Weights of a small image captioner.
Data: trained on made-up road signs on poles, 245000 training examples, 4.2 epochs.
Rows from block 7 of the image encoder of a small image captioner, named by matrix and row number. Rows with one number within an expert belong to one neuron, the router's apart. Each number is 128 + 32 x the weight over its row's rms, rounded and kept within 0 to 255. All counts start at 0. Numbers have three digits each.
Before each expert's rows are labels from the 100 images, of 14976, where the router gives the expert most weight on average: "colour at peak" is the nearest of a few named colours to the mean colour under the peak; "strongest on" is what is common among them. Only what is clearly more common there than usual is listed. The data: made-up road signs on poles. In brackets: how many of the 100, against the usual share in percent.
# router: router (encoder.blocks.7.mlp.router.weight, 32x160), inputs 80-159
# up: expert up (encoder.blocks.7.mlp.up, 32x80x160), inputs 80-159
# down: expert down (encoder.blocks.7.mlp.down, 32x160x80, transposed), outputs 80-159

# expert 10
colour at peak: brown (80 vs 29.5)
strongest on: brown face (95 vs 8.5); orange rim (35 vs 7.8)
router.10:142145076061107098090156107113095157144187088123084130096133132140150115123170114121175119143111110081147107148146105090079162116093106180154150139173078097110135130134193121137106166101121140195157176176103117109137061109066164159154145160
up.0:144122128141128197145133062087128089128128090077128190128128135159128203128085152128089128100100128128205183148074090145177119128063065128094128128128154180128128128131133102128128128104128128107120066128208128175128157134128128080118128128
down.0:128087128196128185128146067128128128128102128080128203128128185149128128088137139151107148128085128128128128128089128160199128115128128128128128128107150128083080090128171049155128128128128128128128128128231181128128155128168111073116128169
up.1:154137132128128128127128128128125128128059128132128128156107129128128204120137099128158128128128128117219128128079054128186128128128125128128128128128128128255143128094140196128128178122050128128135163128128044128128128128064154180147128128
down.1:178128151073128111185089177128155128112128128099155128128062155128128041123090145128115128060085164074128128128095128157112134128134191130128093128165096135147128128175099231163180143121096128128128104124172014128163139128100115128128121126
up.2:128128128102128088129128158128110128128056128128128128159139128128128171128136128128147135128128128069183104128080128128168128128145205128128110128128128112128147128115128197128128181119084128128128158128146017128128128143128161173140160141
down.2:184128128071094088128065192128128153099117167109167056157062128128160070117128128083128128085128165128128128143128093103099130105145202128155104128191082128143128128159128243167169163128128128128128109128128052128128128089101128128128095128
up.3:074171049112153128153128128196128102119125128054128128128128087128117128137128128187128132104043076128128128177128080128128128202128128128117100128054158128149128128128131203109128128128043128128128128049128128110128128128052143128128128035
down.3:059128128128128128098202092128128128128128128128128128128128128128128186128128128128128128128128128204128128128128128103128128070128128128128128116128255128128132128128139026128128128128146128128128128128121197128128128128128128128128128079
up.4:128138131128128128159128128128128085128045167128164128128128123161088178128074176161128144038151128149162145128053128166141128146155128128103059105083180184201128085128128186128128080128128164077087128095216119190128175128159128128094128075
down.4:128128128145128081111128128079137146081128128128128128131145130079128128088148128128128128128128147177077128080128128128128128128128146128128181220128128128088097128048128003128128072128128128128128137128128191128128128119182128128128128220
up.5:128128118078136128117170151153182145204128125128128147125155076171144162149156083155164128153182101120133105155172164106125079128142107203144128128164128101128128198145161037128003176165118062128128155128128128066067128149093185173128118118
down.5:128128128128128128165107150128128119085143128101128136107069193128128084108092128096130128086088128128128128117130128134128128121128180128128103128148055159128128076098123128152152100106142173128126128128180100175198105106128114128139128186
up.6:128102128128128128121128128128095128128057175128128067128103128128118205128128128120128128046128128109179085128077076128174166131128177183128056128128133128250128076128167188128128128128088215128128128128164089155157128078094128128128128128
down.6:128167110070128121128103168127127128128128144096084128128052167128151128121128128128163128009128128042143128146115086128128158170128172128128074128128088128196175099133128246122128155100049164128128161112128000147128146110089128179128128128
up.7:128082128128113113118128128186202156171128169128128128119110128180128128138129128138126128128128128213128128158128128116115128112128115128147176125128104128125000128128128030128045128162128120157109128166200177061128118128128128128112077164
down.7:202139176060138128144092034128128128128128128128128181143128128128180184134128128029149128128151128128197128128128085118088199128128128128128128128181128128128128128063146128128128128070128128128207128170128128128146128109113128128160128128
up.8:128122128153113200128134079128128099128128109083128200128128138192128128123128159128071118128128129151199209128069082151169116128102084128107127128128170186127143128139128107128128153128087128076128041128204128128128204140128110091128128128
down.8:141058128185152188129128128153155128167128091128143184128128128153109128105128128142096164147067126144128128085128128171180128106113072143128128072141145128087081131145128079163128116152167118128083106128212194128128128129178115045100128152
up.9:128128203062130019110128182114087170128116165121093128169128149106128128128153100112175153135094128128128111128139151105128128101123178171145128127128074083128128128110155068128128104128128128170148192177100128157128110119128193179136152189
down.9:128093172110079042081128139128128204107255115128128074171128128152164112092128128039128098128138128128128128124164128128075150108128199108160196211162128128128128147179128128137156154128128096128151115172053105128128128112128126128128128185
up.10:128156128112128128123126128096091105128067128134103111128091133128128184120128127164128128034128116106195128128078069114164145128146128128128059128128128128255138089077147196128128153119056188128132172128157066158158128128085156175142164101
down.10:148155108069143140183076128128139110114128149113107120097066128128166057128084128140154128034128175065141128145106105162108146153113159131128085128141099142193176103128103230128158164099081157144128128092128018149128142128091128157093128111
up.11:128128141128128128149128128108083128128086128128145076128074182128097125128075128128128128051128128088141128128017068161128128128128128128128133128105128200128193021128128158128161128128062190128128128128128065207128175128154128128131128128
down.11:122169066128128128128128128128128128175028168128128126128046128128128128200112128228197128039103128128128128128128128146162128128189165128128128048151128128128125128113128200158128128128128128128068128128198128128128128128128128128128128071
up.12:132180055073156095135065128207137128128154128042128128128128101128140128128128091137163128080053128088128128208128096147128134182126112140146128081114099102119147169128128153090147178128108128144128128111128078102128142129072184128128165128
down.12:128057116128163145128128179128202118123128128179154128128128128128124084128175080128108128128127128109047072056168200128128097080169128128128128105159132128172074143128081158158148074180142101147114094139178128093148111128184084128128128156
up.13:128154103093128176129108118104128128152096128120105134110068128156144167131138128189155128065128106103203094136096064118128128128128083170128055131128128116255150128128147164158076188110049128128128160128167071128149128128072138189144139081
down.13:128128096103163152203128176120153098106094112128128128095073167135139062115056128168114119049077128081107128107107128189132118128128159128116094105128128166172133092128096167156172117131128154128099114092128048147183140132128088128080128128
up.14:128128128128116078128128128128082162128186128128100128128128128115128061128131128128163128128128168128128128101160128130128137128128140128128128128128103128128128069128128000128140098128128149147128155156076128128128128095089128159128128166
down.14:128082157128110067076191128131128172128249128172131084167178128114175128128153128035077095171162117128128128128149176096090128085101128128128218204128128128046128128128128128133155128164128100128176099164076169131128128141174128128162128191
up.15:112158128128128255128125128128128128128074128128124128128128128163085128128128128220128128074128128152202128129081060128128128164128128128114068096128185164224128128128128128128045128128128128066128128076238128128128128128119128119128128098
down.15:128128136128105128051128064128106164167170128128128128135212103128128189127222128110166100219189128161136128128128128058185128128128059128128128177128128128128128128128168128105081128128128128128212142169128223128088128128128128170128128128
up.16:128163163128148128128128128153090105129049128128181128128128111128091128162077159128128157072113128128173153128081128173147096137128128128088074094081128165128128128128128128117128093128128128081112128128210128172098171185182128128076128054
down.16:128128128146128128106187128128128130191040128128128191128128128069128194175128128128128128128128128128128128128128134128216128180128029128128128187128225167128178108057128128116128128128128074128128128161109128150128138128167128219149115187
up.17:135128128128128201128135089128128102128120101082128180128128140168128195128098154132080122128128128128196197138069085149168117128084064128102128128128167193128128128139128109128128140128090118086117055128222128128128177128128128084128128128
down.17:128058128178128184122128128142153128175096093128128182128128168128128181104128134128120128152063128128128128103128128165198128128102128128128095065128144119095067128140128065159128128139128128128101128128228183128128156128177104063108177154
up.18:128071128128128189128128128128128128128128128128128128128128128155128128128128196128128128090128128128128128106023061143238128128128128221128116128128128128248128128128128128128098128128033128128128128128230093128128128128078128128128128128
down.18:083155128160128128128128083098099102128063128104128211128128128128128128150128123182128181128040110093177128140128045146128169221128128128128054128095128128128128128128128128128098128128095128128128128085128128128178128128112128128128223128
up.19:128128135128128128128111128102135128128081156126095114118073138155146185119127122171152128051176128110227128128067040113187128128128082128128128128128128128255151085094148179153093180109032147122126128128128049126150128097087128128148128098
down.19:128128128089184128189092174113128107125128140098128128101128155145128048120082128165121128054065166060128132121096094189131128128106128132128094092128128142128148102148093212128175146113076128121086122083128016144169128128109128128083128117
up.20:128128128128128195160139062128112104183085082066150210113128138176081208128098175128080128123105128134191193149068087145153119128065128119100128128128155166128128128128128103128128128128106159097128067128182131173128139143130128052104069128
down.20:174128128181122201128128062128138093130128128128128210128128189128128128093128145128128128128128086128145128124128128158208128095128128128128128128128128161128080087128128128128110083128128128128128105128255170182128128128171120088128128177
up.21:146128142128128164128128128102128128128075128144103128128080131128142183123130128128148128055128135108220128128081053114183139128128088128133067128164128128255146094099145192128090170117031128128139128128128059128143128128081128128136128092
down.21:128128128084159128208077169116152100116066128100128128128072166128128040110074148156119128048059152066128128116095095178129143128105164128128128128128128154128139102128128224164169145119128163121078122100128032156171151128095107102063128128
up.22:128152128157129200170116128128132072128062128092128208128090128154089128128128163170128119047128128128194141114050073151204128128128128111101079122107185128227128128128105166128128155128074128086104128096208084128128205128108128128128125103
down.22:128128122128128128128214082128125128128128128195136128128128128114128128128128128128128128221177118128132128128128128128128128128118128128128158184128128079091122128059128055128070128128128128193128128203093201128128128128128128128255128163
up.23:131128128165119204125138088100128128128126108078128177128128137185105178125104157135068108128128135154191204139069084149128116128105072128106127128117161182128160128148124103128128153132085107068134047128195128128128212139128105111128128128
down.23:128051142182175193133128128151175128138124100128163179128152152157128128128118128145104128142090128128095128079128138171174116114119079128144128047128162128087057143150121105159135099156159121113087103128218182128128145138181107047082128140
up.24:128128128000128128128128128128195128202075104128128128128128108169128128181128128128128190128128110194128128143128128128128042128128225128086146128128128128211058150128128128128017079161166128128114128128194128128079128186128128128128128128
down.24:217158128128128181139128072128132128128128128128128128089128128128128224139145128127108128128128128112214140128128101128128204128062128128128128128128166128128128165128128128125128102128128128128128128128128123128131128128128128128209128128
up.25:128128181162117207128140078128128105128128100079128186127128133195128128117102154137072114128128135152192202128065085158128128128107077128128136128128167181130150128144125093121128157128083110082128049128205128128128205147128115097128128128
down.25:138067128184174181146128128143147128152128106128145184128153128148128165128129128128095128145128128128097128085128128157194114108099058128139108063157160119091073139141128084164128112155163117123104092128222187124128141128189105058089128143

# expert 29
colour at peak: green (50 vs 6.9)
strongest on: teal face (100 vs 8.2); grey rim (28 vs 8.3)
router.29:137183075057143142125061088172137105107177157070142149096158092166124090159140147164133126071108100084146150170148091142075135143103120082142103090135135142156140165161118179110087163095162116125100112092145175106119079150091129123116096092
up.0:128128128121128128128128189128128146067128165128128053128128128128198075141172128152194132072123171128128058150128128091128128128128059183128067146128111112207196128128128128128109128103070100128157128128128096083227128089142128202191174128
down.0:069106128196145128067188128128050128153157128128128227148236163082128153135128129128100181176080128128160128128128128128128128128111128128072165092060128127040064142124144128047097128128164128128120128128128128177112151128203128066128128128
up.1:128128128151128161081088150128128112128131128128146128072067128128154128128175128128165107128156128156115089130128128074160128124210072168136060128175128128159128117110158186128100139128094171182163132132180128094128128101128128128225128128
down.1:124098128128128079047150128128045128128106128095122128128212128086128128162206128059150128191093076128128148156127128081128128119123128128128128158128092115022128152074179157128128128136128180171130181199127171128141118142173128128128167128
up.2:109128159125128128128224122128157117128049128128128128128174128188096160124128128128128128128128128128173128141140108107135128128128128110128221128128128133055128128128128128126128128128128081052128128128128155128128128173128128128134128167
down.2:209128128128128128168139128128128128128128174128103128128089128128221171128128194069113128128128128128128128128128128128171210084136128128128134128128166128128128081128128046128210141074128128115128031138128031128144128128128128138128070128
up.3:128207128128113128111128124128128144146137198128044128139128119128128128128128075128128128128128187050128086128128128128128175183137128142147128128085128082189170087128128160128128145075128121128139186083019161114128145089066128239185128125
down.3:128110128207160128128049174190128128077236128128137132184128128128128088120176128128128173128099130128075118128128158124128166111128128128142128128128128073128077128163106211128128042162128104128151106156128174100128128085205128128128128140
up.4:117212101128128128107064128128128128089175147128112090100124115116135095128128128148128117050116128128160128128128071128093201177128128090107113144098112128147185128116115198098145128039154128128128139072093159128162077126074128147141148110
down.4:112128124128128114114092212128142147088128128128164101151177084128080083136186077111112141183101123128071089128178195109084107094185134099128162128130128074128117134128078210092128055178163090116128093163103168093128083160128094106128100128
up.5:128079127128128128228128128128128128128065128128128128143128148128128128145128150128050128193128128128114143128070121153130047128026128128128128077128128128128128136161128052128080171190128128128115146128140128128128128168173128162091128128
down.5:128128128128128128128128110136128112128094128128126128126050128128148128169100128128193128105128186128196114128128060128177128158048128128128034128128128128150156083128162113145128166082128128170132128131128063128186128079091128128128128128
up.6:141128128174128155128128128128128128128128155154128086068078128077150114128128128130154128128133128128128128140128128101128185128186072148128128163128128128128128079128162198128093128128128128150160154128111128117197106098128112159224128128
down.6:072103130183128128062175128083067150128128119128101128142225124078066125153203128091132153206104087178120128128147128083128103128136102128088186159128135128046128128095156128058085084142128158128148128164128189128128107117188128128128153165
up.7:130128128128128128144128128089054123128167128128093050074128128128128104128105128128128128128123128128153128128121128113128229128128128128128177128128126128128128128099190128096079128128024128131123176128067138154234128042128098162178128077
down.7:128128128213106128128169064128128128128128142187079128128235128064128128128128122066128134216128128208128128128128128128128131128134128128128203128087153128046128128104128128128128079128128128169128128128110235128128128128192136128127128128
up.8:104195124092123103128122128154128128128142168086128128144181093128128109128098128195128128083128128091192128128128128168095128168118125074135150097084169128156172149167131143115128177128108090060128096081078152128064169168070119136128128096
down.8:172149144128128129166013200165146128080177164128147098133063102128123128150118131109152146085128172099118128128132128128128155113147145128144128128154128118169151097128093236135175097128106128128128095144160094128151128106128114127128062116
up.9:063128112124128162128156128103128168128128156167085019179128128128128128105128128118130105106128128128128128128036167128114128128170128128173193128128124128195128128128128077128128128128128094128155128128096094132126128066180128128128128128
down.9:128128128128128128128211038128081128128128089067128204154128202128128186128128128128128128128128128128128187128067128128141128146128128128109128128106128175000128129128128028127120163128128128128128128145128126176128128128128128101092192128
up.10:128128056114180253165111128128128128133087128128170094128128105128140157155128094128128170112128128223128128128123128128147037128128128157128046128102143128200128128120114128128128125166145128149104128105200165128128122128169156064092157087
down.10:128149128128128165140144128128128128197128042128128204108128128128128128128105128128128128128128128128215152128128128128164111160037108180126031128128128147064103140120197121128079145128149128156128128142189146147128117128124128128141128129
up.11:128128128148128141128091157128168128115128190172093047128061128128171128086072082128128091071152128104128077128128155128128128128227128128163128128108094128213154073089128192128128128111128115110128128128103098128240170128075137128128194058
down.11:133094193218128199128128128128128128128128128173128128133215128079043128128128178128128128206128128207120149128073128128128128126128114128128128119128128128128017128128121128073128128128128128128128128142128128173101128128128123054066128159
up.12:047244128181125128128067128140070180111128128065063183128136128128128145100071163128097128128175080108201158123128128128128242128128128064128149128053133145128128084123128128128128148128128128080128128128100128128111128128128098156134128128
down.12:128128128064119128144128131110128128127255152167097117134128128149128094160128079064128154128131163155128098128174167128033128128128128128128128128193076116128124128128128228109114084128128081156128128183128128124128074120128128128062068127
up.13:164080128112128128128075173143151120128128128171128128078128128128128128128193128128183136128116181163132074123128122071128128128195128187144072169187150128128128128098155128128128137128094167204151128146219087085164113107128128132192141161
down.13:163128128128089082063157128105051123128070128044122128128128128128073128145169196054128128128092062095128177187109128104128132150128118128102128148128093128020128161128128164105114128128128205128094128179128128172128128130128175062128153191
up.14:000128066162128128217128128128112139157114128137128028094138118128163169128128128249128157128128128128128128128128128128128128128128128128128079128063128128128128128101127128122128128128128128107179190128059214128128128128198149128128128128
down.14:180128128128128128128128028128128128154169128128046234128128128128124128128118128058128187154128129128128128128128128087194128128128068128139128128128128112128104128120128128128100128128173183199128161128128128147092128060128205128126183206
up.15:163079184152128128105183128098070128128128027132134128128149178128100168128128128071114128180128128106128128128080128128128128128075151128128128128121128128066128128113128003128128112155128181100128128146128128128128165102139128068128128205
down.15:128128128128128128131223055128128136173066128128128222128182156128128129072128128128128128128128091181128128128099128136187128128098137140128128128101128128128041128196144000135128128188128128128111128128128128128128154112128128128128191185
up.16:118128128128142128162128158128128085128128128255132112128128128047240137128128128128202128064128128133128068133128127094128108128128128128128128101128128097255128128051128128128128128128128128128128128062154128128128128128128128180128128128
down.16:101073161128128128064178045128128128149128128128128246125190192128128155092128128134145128128128128162128159128128128138128128128128078129127152152128085128022128161128189128128128128128128128128152128128128128143128162082205128128108184178
up.17:103128114128128128188128128128196120128063128128128128128128159128128226128086111128052128128128148128128128128128128128183046128128128178136128128128128128128128153100165000128091128128128115128128128128155128128128128139128122141102128128
down.17:128128166078102128157210071128128128182128089128128213128128128110128154128092183128128128128134128090128128128128128128128181128034110128128128128128048128075128128128128128128128176128100128190128159128244052128128128128128128128128128128
up.18:157081128108128128128128161128168128115128128165159128082119103128128104128199128115192128128128165128111067133128136081128128131181072189128128156195161076128128155128160128128090153152069139203149128139214073077128112101128128128194155158
down.18:131138128128128086082121123128059126128062114047104174128128162109068128144168183090117172114061062104153191159128076128128141172085143094128128128128128128047128128118128185090128109104128193128081156162128128164139128128128128045140155172
up.19:096128128129128128128164128128108128128159128061128160178157104196128157128128128158023078141165029083128181128128128146128128060046128077128187072134128128090082128128128128128102158128195128071128128143077165128128128143128143128128084128
down.19:188190128128128128128109128117128128128204133128128128143052128128167128128128128128188123128128185128128128193128128107128128128128128124128128128174060128132128128078128215128177128025128107137144148137128066128128128079030167128128099128
up.20:128159085128128128150128127099128128128128128128128128055128128128194128105094127128176092128167128128152085128128126100128172128192128175128103194128158128128128072058128128128128128128100157128134128059094160128204054077128128128230167103
down.20:081082128196128128062205056064128139147128102167128153128128167101128128128128140095128128128119057201101127128128128128128115128105077128128128128079128152048128128128128000086095090160128128128147160128150172169133128128128128128128128178
up.21:068128075156150128128128128093128128128128230203091025128128128128128150128128128217128112128155158128128128128128128128128128128230128128110128128099128128128187045085160188128128128128022128108128201128136124128128128065100128128128128128
down.21:128128158199128128128140128128063128128128128139128128128128128128068128160128128074143181202091128169128128115082128128128150113092085128043139094128128128128075114128128128128128062128128128169128149128128128170128128128128128080128122194
up.22:128177128082128066128081128128128128128182128109128078086105128103128128128128101128128128073077138061128099165128072128115128188128128128128128184131085128128183088128167210121128128128108149128088150128128094128128062129067122128160209128
down.22:039128140253128122128183150108128140128128131175132122128248128128128128128128128128078128218128100128073124128127128128128109099177128128095128128076188084101128110128128128128130128128167111128110101128128177102128128148199078128128128128
up.23:128168132073077065092099100172099152128128128128128128128151128204128093114128208128128087108128128071128190145128096128054173128128161066151184114128107128055128158187152165128128175090166114084128128143077133128128082128078099128107062118
down.23:116168128128128128158044194128155128069128128128163018128128128128160104128128103130128128128128128097128114128128162128128128128194128094165128128128143111207128128128075255128128140103128083128128128100053109092150102128128128155128128051
up.24:128128070128128128128128128128139101128128128128128128128128124087128128128128128144208128128128190128164128128128118161128139189128037130128128153128128171128230128070128227128121112128086126128128177087193128128201120128128128128214128128
down.24:084128128236164134128128128128128161137100128128072128121209168086085142081191105088128128128128128180128148128073119109198128107126131099128184150128128128048128138140135088128128077194128172128127153128128128107128117128216128100092109135
up.25:128141128128080128128128128128128137128128128128144128128128116128076128128129197074128085128128107067138184128128108128088222128119128128128209155128122128059128128128154193128179128082140159128117128128071122128128128136128128071128128115
down.25:079162128143111092114072193152142128075206172128128128128117128097128092131148128128128128130128122128091128128128128129015128115202128102128128128128132104155211108128084128128146128137128063100128119128027128128128128150128128128128115049

# expert 18
colour at peak: blue (76 vs 2.5)
strongest on: blue face (100 vs 8.4); teal rim (29 vs 8.2); green rim (26 vs 8.8)
router.18:148094071107150136125111152140129121146102034056170177151132129097131213160134102122115172124088152063205134179142078141144119162070144130105045154145107114089101167120144125139130133166174150135095137145147105148134133155115157053105151190
up.0:128147211128128137128128128117089156154086128128128128128128151128128128128128061224128128137216116128123128128121125145128128128128128128144128128128128128128128097128128092090128128128012151128128128075085128128128195061114128255149128128
down.0:112128128157128128128056128128066163101062128016128194128128128111053144128128153128128188128073128197128128202113136128163139128128195113116128128090128128128128155089160100128128128128153217128128128128128128148128128128128128080128128128
up.1:128195241128128096128128128136062151128128128124173025164128128128128118110128144128070107128128128128128159128128171128050173128159128073126159128128114164128195128168128128128128128098088154085128128159065068128102128128128089211128128105
down.1:096155044143128145036071128128117128128110134128128139128128073128094128220208128128158164128128117128154128141128181090128128129128128128128128128128128128116071128072143128100058089122210128128128198128128252128112128128128156128132147073
up.2:128128128097103128128152128128128140156128092119128128128066128108128175128152108107145187159166139085133109107128095066175158128136175168143040181128079119161128117089170128180093128128111150149119197207128128128193083128128140195184143174
down.2:165091163128160145172152155128141107128128101054128128169107188131170137078062212090078128112084128075128183128082093167128199128050147128114123128128092159071128128126140168137205128090128128128128128129128043169147128128093128065128128186
up.3:164168128072072128073128128128071140128128089136128075140116103128105101183128114149128164128128128128157128155128078079160064128128121174128100156128100110128196120091128062128128177091106128128128191211089128143128128116104148200165128128
down.3:117097221173174128152162128117106101159128126128101222196162190128128149128084142080100123115077136078128162128102154144128128128095166088096128160128095128094128148101128181128166091128161152148101128128128083141102128128174128092090170245
up.4:119170204128154192128212095128115128143128147139128128137128154171096128128128128202132128128128128129101134112112128128128128141128128128128117090128178128154128100128078090088128081128065128115128128128112128148128206055128130128110125113
down.4:128212128128128128128061101137062128128128161128128163128128087128058145185149128128173192130099093182155137184128128128128128165146128134132128072087128128085096124128128105104045128108128128128128207128128171128128128128070182128128128089
up.5:128128128128111128128128128128128141128128128128128128128128143104114141096128080128151160122179159064170128128160106083128128158128128168128059128128088109179122120066154128128128128128128144128151184159128019145170128128081142186195179177
down.5:177097176097128150170128128128161128128128128055128128128086178122128084128075192144103128093128128070128128161095079128091204119128153128128124128128078166128128140128128128155171128128079168146094075128128019128128128135060128128080094112
up.6:158128128071094096128064153128160128097128128033162128130087138128128128128148128095128128053105128056128128156111058162128128148106128111113128161157128151090187110122156206174164173071150128128128134134171080142162085152092128071128128144
down.6:141077183128128128161167099128155088178103075181128164128162154128183157128106116085095128128128185080128128090151178128128093096112128128102091128176166158151090167128092139128128099128165128128097072128163128106128104186176128128108085178
up.7:128164010128128128128128128128128108128128128128144100128167128128164128177128128128128128128039128065128163128128128128128128114128128128102068127128128112128101128128128255128128128128128128104128128128128128128060035128018148128128128089
down.7:148044128128128179128128198128128146128182128128128066128128128128128101069128081128128128128164128128070128026128174128128128128178128128128098090198128128128128128128128248184128128128128068128162128128128128113086081128128128128126128203
up.8:138075227128128128128137128128128158128128078104128128153128167113128179128137118095128145128176128118128128097117128091110180128092128128128097128153057128059090093112164128158154128128147128128163128172128128170165123082185128161173151194
down.8:156094128080106128133156102128128128128128074074177128128111160160128161128085187128105128128128128054159128183128128128094128128066128128128095128193074163089128148192168128151128179128128128143095096128128069128128128128128128083119128106
up.9:128114128164128128128128128128128087128098085128128176128160128123149172133091128128128119128077128093219152170134064187182128189081119112097100155105186138079142139128128169110135176125157128116076107099128128115094151171079128058093162150
down.9:156079128127128152128128165172193157110158128150148094128076128187168101128128113153106046128169161128079113075137153128100124089164128149185128148175129128177128128206128121200157161159088073095151077128139128082117128109131075175142126128
up.10:151128128128143091128128186091109128128128128153128000108128128118108114205118153128092128128128092128123128120128151100075029103167128128112128128128128128122211128161128128111128112128128134128128155174075128152148054176128101114088077081
down.10:159041156171110113128176083128128128128128128128128128128128084167178098128157128093107128209128194128128066128177182128176133128128128176128141151185128128092128161067128154090128149173128128168128128153128128085128128128128096128128162128
up.11:165128154094106123081128128128110155128128128103130128148075154145128170128150116128157141104182128098113087128128101077142128128128128169148087187184086115184157080092161131166128140115128162148166184190133128141183102075128133194186134157
down.11:128056197168156147163181128128151111157128086079128195165128181148128165086067169110080128128079128043128182109089128128156162128053128128104112128137128157075069142151128128128128098128167157142082104128167082158128128153152143055080128204
up.12:128147233097128128128128128102107128128128128128128128128128156135128128103128109128128128128128129128128159119128128128128158126121128114128086128128128129128128128128128128128128067128023128112134128150073088162128155090128128214128111128
down.12:079207065128128128088128086110075132143097155128128128128106128092128154201128128128175182128048073128128128194128093128149128199128128128128088128073088115128128114100145128128128117128128185128092184128128168128165128128128128099137163128
up.13:128128128128128128106227128112101128128128128128089128153107192128128128102128128128109128136128096128194128128161128060171085128128162128128128141132128151255128082075180128162106153104061172118128167176128128147151128080078128197128128128
down.13:128128128082155165128132128128087128128128128032090215126128160128128128076102159152128128094072155128174128128128128128128128128096128128128169128184128089106052138128128128084165128128128185128128078171128128184143185090070128052128128173
up.14:128104224128191128161128128128128128128128128128128128158128128128128128078093118128097128128128128153128125128128209157189192128128128097093152175128128143128128088128128128128183128128198128128128128166047084128128203128128128128128092128
down.14:095185059167128151045113128128102128128128159111120128128128128091084128182181084128182128128128087193128127183128100109128128184163060128116128128066128128128128128128175050067076128128128128131128193128128215128160141128093128106128128045
up.15:128128128090128128128128195128128146145128037128128128128152097128173191181168104087140162139090159032162110128161079085128061128091128156143041157188054104084153172123185128128128188128128128167128129180128128128128060128116157128138128164
down.15:149038175128128128179185128100169128128141094128128132128104169136228128059074153128104097158128165044128128128097128128128185101088128128128157128177092140128128129146142128176212168115128128128128073128128042128128128128128105127113111176
up.16:128089072080151128143156194158152152164128042057163128174128101153178128181128112128128128146073146034128128128145128128128101128081113128128128108183061099128137193128128128128128128128128128128128128176097068128128088128105162047128137128
down.16:163068128095092098128172128128167154128145128158128128128112128128219128128095128128128072128168197035128128098128128106128128090110128128165128164196128128128128128165128194128189176128095069128171079128059062093128128097128128128142112146
up.17:128192128128128154128128128128110128146128135128128129128101154161099128128128103206128128128128114128128158128147128128095140128143095128095133100128182128109161128132100128128128128086000141075128114128128131128128182128128128227138113118
down.17:128199128146154169107045128128059128128128128128128207128128068128036128202166128183170128128088065238168128174128128100128049170128126128128128128064128128101128128088128101074128128128128128128128194118128216128155128128128156128128128099
up.18:159128224145128128118179128128112150149095109128121142155057128128110128080128128128128163130192128100064128067124128107128162123104183128148111162118098128128086070099128115126128091128128193122128128171128128128162143071176128165162128128
down.18:128148128128125106127128108128076128128087108043128162168154128128067161128112192128105194139060128128128197171052058158154177172080132128118128128091087145128073139128128089102128118099165204128063128128128128183128128128128128128120162123
up.19:165136069075128128090096152128128132128128076084128128128111128128128177128164122098149128112108151066128096128147056077148128128128113187146047177205107128128170128121187128172128173102141103159128174176128128142164063128086143119128141165
down.19:137064199147165159170176128106151128143128081128102186128128174126205156078071128092072115128112157045143128079128128155128167111073128128112126152136128150096107128136128146160128144128128128128128055128138063151128128167165128112095128216
up.20:128128128075128128148166180128128128165128063128128128152166128111181202174170099093128174158052162050171130128164128111128097128128128155128071128182073128128094190104178141128123128177162128165095135165086063128128092128128174128128152128
down.20:161062172101101128128128128128128128128128128128128128165084157128202128061072152092106058128128184050128167128128090128111200124121128128163131171128089138128128128136147167169196193095085076112128081128128046128128128073128095128128126149
up.21:141128203114128128128128128149128170128128179128115128170140128128128128112128128128128128154128128128128128128128128128128159128128128128170140128099128072128043128128128033128128128128128128128128128128128162128093247029143128128128128128
down.21:128128070128036062128058128128072128105128128039128081183128110128088128128128128128128128128128128128128128171166050066118128128128128128128160128128128128128193080130128128128033128128128128128128128128128173128128128128128128128225128128
up.22:154080071076122096128128195128166137128128057128159128128145092128175172179176102079155155148079159038159113128161128104128081128128128172135128128188075109087138184128174128160130160128154128173128134185128087128109065128128171128128147156
down.22:128076150128128128128193143116159128128128097128128128128109128132221128079084142128096072128128194036128157105098128128128128092116128128128128166170128147128128128146135175165202179128083094128172067134128052115128128128128095128128114158
up.23:128128128128138128197128128128128128128128128105164128128128128190128132128051124196112103128128128128128139118082098226099128131137081138128200100128150128128175079147142128128128128128088128087128133045128128128144218128132106128078128128
down.23:128128128128079128128149128128128128213128128128128128093174045128128209200128076128151128188128161128128074128185128090146128128128128128128152128128153113128128185148187128128038128128158049128128145128128220055060128128139128128128151128
up.24:128128053073150121128128128128128128128128042128106097128147128128128166128128128128128153196128160128128128128158128128117128128079128128128081128128081080128128202128128128124128128128128128162128128190058045128050128128128167029086147128
down.24:128128128128094128128180203128128182128212128128128022128086128128128128128128128128128045128128128128128128128128128128128128118157128128128128204128077128128200128128128212128201128128050085128128128151039128128128128128088128128128128128
up.25:128128234128128128128128128128128153128128128129128198144128128128159128070141128181128203128128128178104128128124128128128128135128128128146142128128128128128004116128128062128128128128128128115128128128128128128128197128128129128138128184
down.25:128128128128128075076128128128128128128128128014128091128128105079058128128128189128128128128066128128128128128097039128115128128128128128128128128064128128128128128128197128128128124128140128128128128128095128128188128128128128128128128128